Rows from block 9 of the encoder, named by matrix and row number. Rows with one number belong to one channel. Each number is 128 + 32 x the weight over its row's rms, rounded and kept within 0 to 255. All counts start at 0. After the name is the row's rms in percent of the matrix's.
# p10: first pointwise conv (encoder.blocks.9.p1.0.weight, 144x144x1x1), inputs 72-143
# p20: second pointwise conv (encoder.blocks.9.p2.0.weight, 144x144x1x1, transposed), outputs 72-143
p10.35 099 [ 85 133 168 132 179 155 132 176  99 166 104 118 157 108 133 110 105 124 124 140 136  79  89 156 207 156  49 105 143 148 153  98 164 123 133  87 107 164 106 108 151 149 147 174  93 108 129 122 215 131  84  84  98 138 145 123  86 108 146 116 228 157  93 115 229 149 112 147 145  91 164 104]
p10.36 099 [110 150 123 124  97  69 136 139 116 159 140 134 108 121 159 104 144 115 146 149 133 114  92 143 171 173 126 121 212 133 122 152  98 142 168 174 117 106 127 107  28 109 157 117  93 135  87 141  51  92  80 114  73 182 122  77 135  86 169  89 166 116 211  87 138 144 108 107 112  74 137 124]
p10.37 100 [125 164 106 178  93 155 171 120  91 174 170 118  89 153  85  91  91 128 118 189 118 131 118 146 133 149 125 126 140 133 185 123 133  88 202 107  40 114  54 112 143 103  80  97 119 139  86 125 129 156 114 106  96 144 105 176 152 160 106 147 122 120 142 134 144 114 133 103 194 132 129 135]
p10.38 097 [246 132 110 145  85  96 149 108 155 143  92 171 121  91 124 109  85 178 131 132 136 126 133 138 174 154 159 130  91  87  67 128  80  85 157 141 145 107 132 157 129  79 121 143 111 113 112 147 121 148 150 154 127 172  85 139  60 173 114 113 122 130 206 126 116  89 110 151 121 145 149 122]
p10.39 097 [135 164  99 115 191  94 153 120 139 137 110 137 250 145  96 140  95 134 139 122 255 127 145 117 100 145 111 131  79 124  85 173 119 129 190 145 107 136 154 110 171 153 123 108 128 150 122 103  58 111 146 154 103 134 156 116  50 115 129 100 128 145 122 155 107 135 139 117  94 114 142 112]
p10.40 100 [100  83 142 161 123 147 155 169 105 157 122 110  70 129 100 152 135  98 106 124 108 127 112  71 145 151 137 144 255 109 107 112 136 100 110 135 117 124 138 149 102 154 148 156 128  90 148 142 117 131 131 117  81 132 129 136  95 112 117 144 111 145 118 114 107 123  93 156 187 162 103 117]
p10.41 105 [ 95 119 120  79 157  91 119 143 147 112 108 137 163 121 138  79 146 113 102 168 142 143 109 120 188 138  91 176 145 119 157 177 120 119  78 128  60 115 137 151 151 140 121 125 132 113 114 135 103  86 149 133  97 119 123 137  79 153  71 150 219 119  64 130 163 108 136 165 196  88  69 144]
p10.42 103 [ 77 120 130 125  89 116 178  92  66 196  45 101 111 109  99 161 133 104 130 180 150 125 130 142 124  97 144 132 213 115 150 104 164  78 172 164  76 143 108 125 125 143 147 121  98 136 145 102 137 171 160 123 100 125  98 145 158  90 174 213 124 183 101  97 180 130 142 149 152 103 129 145]
p10.43 099 [ 96 163 149  92  94  89 157 119 166 121 163 117 107 118 114 131 125 179 144 151 118 128 101 163 156 143 123 124 130 110 104 113 147 190  70 153 100 138 114 151  75 183 139 125 100 121 104 114 117 152 111 144 113 129 134 172   2 178 167 125 227  84 189 164 148 137  83 124 144 134 104 142]
p10.44 113 [131 115 109 142 147 106 117 140  91 184 160 118 139 121  89 136 137 195 112 122  57  95 116 131 118  85 133 146 127 118 123 145 171 128 124  94 133 137  67 107 167 110 129 140 184 115 140 129 133 170 123 164 255 149 103 131 117 169  83 119  83 132 122 145 153 119 154 103 135 122 130 136]
p10.45 087 [140 128 150 162  90 143 203 138 145 110 116 134 142 133 110 170  94 127 127 119 136 152 132  69  92 120 162 115 189 158  73  61 154 120 169 130 110 109 108  52 130 132 123 145  91 123 190 133 128 125 125 110 192  91  98 134 113 141 143 136  80 115  75 118  47 105 100  68 180 112 107 107]
p10.46 096 [ 64 106 114 136  64 144 141 151 210 141 131 159 183 128 116 129  85 131 134 132  86 150 126 112 120 136  98 148 100 160 117  99 144 115 139 120 123 145 128 106  96 134 113 124 233 149 163 129  67 140 136 106 212  98 167 133 233 131 160 114 121 141 165 134 115 131 118 128 123 137 127 148]
p10.47 103 [196 148 100 141  92 111 110 113 226 162 140 108 185 141 142  81 140 155 152 143  79 104 148 143 115 137 128 111 131  93 134 135 138 169 165 173 167 125 145 113 219 117 112 118 184 111 114 130 154 116 120 130 179 123 115 102 195 145 122 115  57 138 146  99  88 137 131 150  53 148 115 155]
p10.48 105 [118 129 198  76 128 101 137 139 128 150  96 118 154  93 145 161 153 169  51 148 159  93 141 172  78  90 107 148 181 147 151 128 147 136 126 136 100 135 160 116 161 146 171 151  85 113 149 122 104 119 136 151 112 143 114 134 101 135 156 158 220 133  96 140 138 114 130 130  81  73 137 162]
p10.49 095 [121 111  76 101 120 147 100 115 106 110  48  66  76  47 117  76  99 125 147 107 145 111 139 169 144 143 136 143 127  93  78  44 143 184 149 131 142 142 104  99 132 152 115 132 136  97 128  94 112 133 128 138 124 156 137 118 128 226 138 135  91 134 155 118  87  77 154 149  58 151 128 129]
p10.50 102 [123 156 115 112  54  76 164  81 140 157 129 140 117 151 115 126  87 162 139 148 141 130 149 116 118 132 100 158  94 126 140 129  94 102 149 149  94 149 127 117  99 126 164 105 124  82  96 164 120 124 152 123 134 123 143 208  88 148 177  95 138  80 110 125 110 125 125  94 141 114 108 127]
p10.51 099 [ 83 146 127 138 178 119 152 146  70 132 134 161 145 122  98 129  94  96 154  83 117 144 125 128 113 142 100 127 183 121 148  91  46 129 107 109  93 119 122 120 160 105 151  82 129  83 106 112 213 112 112 135  88 114 129 156  73 156 158 105 151 132 134  91 157 153  92 131 218 143 110 104]
p10.52 101 [185 109 103 138 158 116  85 132 110 132  97 114 124 110 128 154 121 139  93 146  36 132 124 119  93 153 122 143 116 129 115 153 101  95 137 142 130 109 179 174 191 103 143 125  81 165 143  76  96  93 138 121 115 178 107 156  97 106 118 165 174 180 149 129 139  90 110 123  45 150 116 105]
p10.53 095 [143 151 145 138 239 150 114 100  95 127 119 128  47 111 117 118 135 128 118 108 117 138 109 151 188 151  90 121 224 152  99 114 101 115 119 102 149 136 106 121  94 105 117 110  12 136 117  94 163 100 108 132  94 132  97  73  52 134 109 164 116 131 135 118 225 143 100  79 183  83 147 129]
p10.54 101 [128 140 100 180 120 131 139 114 130 116 154 105 128 157  83 130 125 104 129 172  83 112  78 171 134 146 138 156  78 130 155 174 136 146 161 139  83 155  92 102  52 114 144 126 166 138 142 126 112 120  94 106 168 157 127  89 122 186 191  76 152 190 161 148 173  75 138 145 106 132  84  92]
p10.55 096 [108 136  99 113 233 122 122 120 103 107  98  99 215  91 122  77  87 111 140 108  39  98  93 168 152 118 161 107 146 108 105 144 148 148  97 145 160 110 129 123  96 154 124  87  41 127 110 117 101 142 106 163 144 130 146 111 100  87  97 100 130 115 149  85 171 139 151  96 110 149 127 148]
p10.56 107 [ 73 111 132 122 116 142 110 126  91 140 111 106  89  94 105  99 162 181 139 130  97  84 140 217  71 173 136 186  99 103 151 141 137 118  86 101 117 142 125 181 114 116 111 151 153 144 130 135 106 142 140 131 134 147 127 163 186  95 149  86 139 168 138  52 128  79 161 122 126 135 169 129]
p10.57 100 [133 141 132  97 127 128 127 104 203 130 107 125 144  97 157 150 119 112 132 126 255 163 121 131 153 131  99 134  70 138 107 129 140 127 140 132 138 136 135 163 126 118 134 137  86 113 133 145 138 131 141 145 154 107 117 103 115 118 149 148 109 123 117 134 112 111 121 128 117 146 118 122]
p20.35 101 [117 145 125 123 137  89 154 130 105 140 101 128 131 126 175  84 143 100 103  91 105 134 151 145 165 110 113 149 122 111  95  91  58 115 138  95 134 145  95 110 122  61 127 166 180  97 143 155 114  77 148 126 136 123 118 135 122 182 137  76 189 148 110  64  80 137 107 139 166 121 121 133]
p20.36 091 [ 88 144  90 137 117 107 126 129 116 165 186 164 163 119  99 134 112 123  85  85 117  88 135 117 144 112  49 125  96 122 109 122 146  79  74 127 135 123 151 123  76 107 118 167 208 126 106 145 149 123 166 100  74  98 117  67 106  81 159 156 138 156 122 168  94 105 122  92 124  84 195 117]
p20.37 103 [132 158 140 166 103 142  74  90 121 163 122  90  64 162  88 132  92 164 140  81 135 117  97 219 110 111  64 125 158 106 110  91 190 127 121  88  63 164 110 117 159 151  98 133 155 111 108 130 174 100 173 119 159 141 141  93 136 129 145 165 114 131 142 127 110 123 110 113 102 123 127 125]
p20.38 094 [116 116  97 110 121 149 102  73 162  90 124 140  86 132 134 149 136 120 105 217 116  63 113 114 173  85 169 171 125  64 185  75 122  79 198  81 104 138 184 153 105  99 107 172 152 107 141  98 127 151 157 123 131 116 149 117 147 111 155  89 105 114  92 138 185 120 138 136 139 176 138 158]
p20.39 092 [130  98  97 157 112  89 120 146 147 161 121 133 100 177 130  77 153  87 122 112  61 103 116 141 102 134 175 120 155 130 128 116 132  90 117 102 193  99 115 181 144 154 128 151 166  82  83  94 177 150  90 112 141 106  75  91 142 101 113 107 144 157 125 145 179  86  87 125 128 118 147  80]
p20.40 103 [169 163 130 182 133 123 124  87 162 108  92  92 176 144 130 141 118 141 131 141 124 188 165 133 121 136 120 160  91 125 110 103 101 135  68 136  45  85  99  90 136  85  92 105 173 157 111 181 193 167 126 140 193 162 132 141  72 158 113 193 111  74  79 119 166  91 175 121 127 148  57 105]
p20.41 076 [144 128 162 200 107  46 106 147  98 127 123  96 107 143 118  96 130  68 118 171 122 142 102 115 105 123  88 102 133  86 109 107 122 128 156  43 148 125  92 113 117 130  73 197  94  83 130 137 160 119 117 124 132  70 163  84 122 160 146  73 118  92 125 139 145  87  65 170 140 134 120 132]
p20.42 083 [142  95 130 121 102 151  88 135  99 112 117 158 130 170  94 165 142 131 119 173 142 141 110 119 110 148  76  86  63 166 128  62 134 154  94 116 142 143 109 157 156 132 139  93 133 139  89 174 124 145 202 107 110 133 101 140 158 101  88 136 119 173 148 164  97 131 132  91 122 195 103 199]
p20.43 115 [133 169 146 186 129 164  91 134 105 157 140  84  69 150 151  93 131 130  84 167 140 111 132 104 112 152  92 139 136 148 118 107 140 134 131 157  95 111 144 165 118 107 125 148 105  87 151 160  76 156 114 161 170  95 136 134 133 103 151 124 137 148 142 133 138  63 131  86 181 122 109 181]
p20.44 118 [115 117 183 134 142 132 103 114 106 135  91  91  70 103 102 164 153 117 118 148 130 129 156 156 109 122  99  84 107  97 157 161  99 144 160 173 124 132 165 117 172 109 145 124  92 135 208 112 141 155 106  77 151 159 140  99 183 131 167 118 104 147 113 157 164  94  97 151 107 177 138 210]
p20.45 068 [158 101  98 102 132 169 103 122 133 101 135 146  94 138 108 152 128 133 140 119  78 145 168 123 130  98 148 130 132 120  81  91 136 139 147 144 155 129 146 160  88 129 177 106  85 155 139  84  92  96 113 135 118 167 125 108 112 173 120 125 132 117 152 143 141 157 156 214  23 183 129 130]
p20.46 109 [145 128 135 115 119 177 166 154 150 123 147 180 139 149 129 128 125 112 125 145 159 136 108 106 152 124 158 159 151 144 144 153 125 110 105 105  60 147 139 163 122 114 141 180 150  55  92  93 126 141  95 129 131 127 142  76 136  81 135  80 120 115 133 169 146 119 114 130 170 135 160 132]
p20.47 112 [110  68 124 170 133 123 216 187 149 193 111 131 154 174 120 122 136 101 153 145 155 108 133 127 125 111 128 129 146 101 144 109 134 145 106 168 106  95 110  81 139 146 123  66 147 123 116 147 103 167 123 144 205 133 103 122 121 145  97  81 198 153  94 114 111 170 104 115 167  69 132 125]
p20.48 070 [ 76 103  86 175 114  89 131 119 135 141 128 119  81 153 110 191 161  81 146 156 146  96 107 186 123 134 123  99 140  68 108 127 141 144 154 145 158 119 121 141 140 151 176 136 155 170 126 149 199 135 143 156 155 100 185 167 150 156 142 165  84 117 163  82 162  97 180 181 126  73 162 163]
p20.49 172 [ 83 128 126  70 115 129 107 143 145 100 149 179 107  62  70  82  64 157  76 126 116 153  98  84 130  85  84 156 125 141  98 100  74 134  57 155 119 146 100 140 104 142 107 151  97  91  65 161 106 148 120  82 201 137 136 138 111  99 116  83  90  73  56 107 127 115  60  91  99  88 139 129]
p20.50 097 [139 142 170 144 136  77 144 165 123 107 131 148 118 111 120 108 128  65 135  93 129 157 133 182 135 139 129 121  92 124 103 143 129 106 138 149 103 144 175 113 131  98 168  99 159 126 137  64 170 113 117 134 138 178 160 145 130 127  68 118 116 130 172 131 130  95 157 102  86 203 194 140]
p20.51 083 [124 157 107 153 143 112 137 103  87  99 101 143 123  98 130 121 146 116  98 129 119 111 164 109 125 107 140  61  86  51  78 142 126 153 148 186 136 197 158  90 174 146 131 121 126 183 119 126 153 162  66 129 112 203 147 160 111  96 124 159  90 120 180 132  84 123 145 173 121 126 180 108]
p20.52 062 [133 115 156 149 113 113 135 142 146 112 139 168  76 154 140 169  85 170 193 157 133 181 111 176 137 132 146 102 122  87 149 100 110 160 106 141 123 137 119 182 113 139 151 166  49 197 163  85 117 161 121 153 154 159 162 153 145 132  91  87 121 155 130  94 138 146 137 162 159  91  61 145]
p20.53 112 [149 142 112 124 166 127 151 101 183 103 141 122 104 153 135  96 115 181 113  88 190 135 151 128  84 132 117 131 112 170 162 123 107 134 122 145 178  90 175  76  82  88 126 123 182 184 138  61 195 169  89  94 125 161 130 139 100 154 157 134 137 134  97 115 151 113 118 147 123  91 106 123]
p20.54 091 [121 148 208  77 180  82 156  82 127 120 146 127  91 131 134 182 118  75 125 184 168 178 181 129 122 132 171 107 193 131 178 143 151  81 162 134 143 146 128 120 151 103 121 119 138 172 153 112 158 103 158 161 186 152 116 133 170 155 185  90 125 177  89 172 159 150 168 133 165 108 103 153]
p20.55 099 [108 128 100 105 143 136 150 182  94  96  60 107 144 148 108 103 156 171 147 120 138 115 171 145 160 154 111 151 155 128 182 157 101 212 136 172  98 176 123 123 168 160 155 167  99 154 118 125  99 163 109 160 200 166 126 120 169 145 146 148 139 164 173 163 182 126 143 128 111 137 113 187]
p20.56 099 [177 130 140 176  81 150 139 139 122 168 128 132 120 114 173 133 169 149 129  96 119 181 126 151 137 173 132 109 143 107 145 146 156 140 143 172 112 116 136 138 133  89 150  92  68 149 161  97 128 141 115 182 128 104 164 113 121 122 140 168  99 161 122 122 194 131  75 201 145  64 144 129]
p20.57 100 [126 115 157  95 146 169 152  98 150 115  96 130 137 135 135 107 158 142  95 130 126 132 120 170 100 145 153  81 131  83 158 117 142 110 135 108 127 189  89 100 143 134 143 137 147 108 162 106 184 133  67 101 145 128 149 159 148 107 145 124 153 117 128 146  95 166 145 136 112 135 157  91]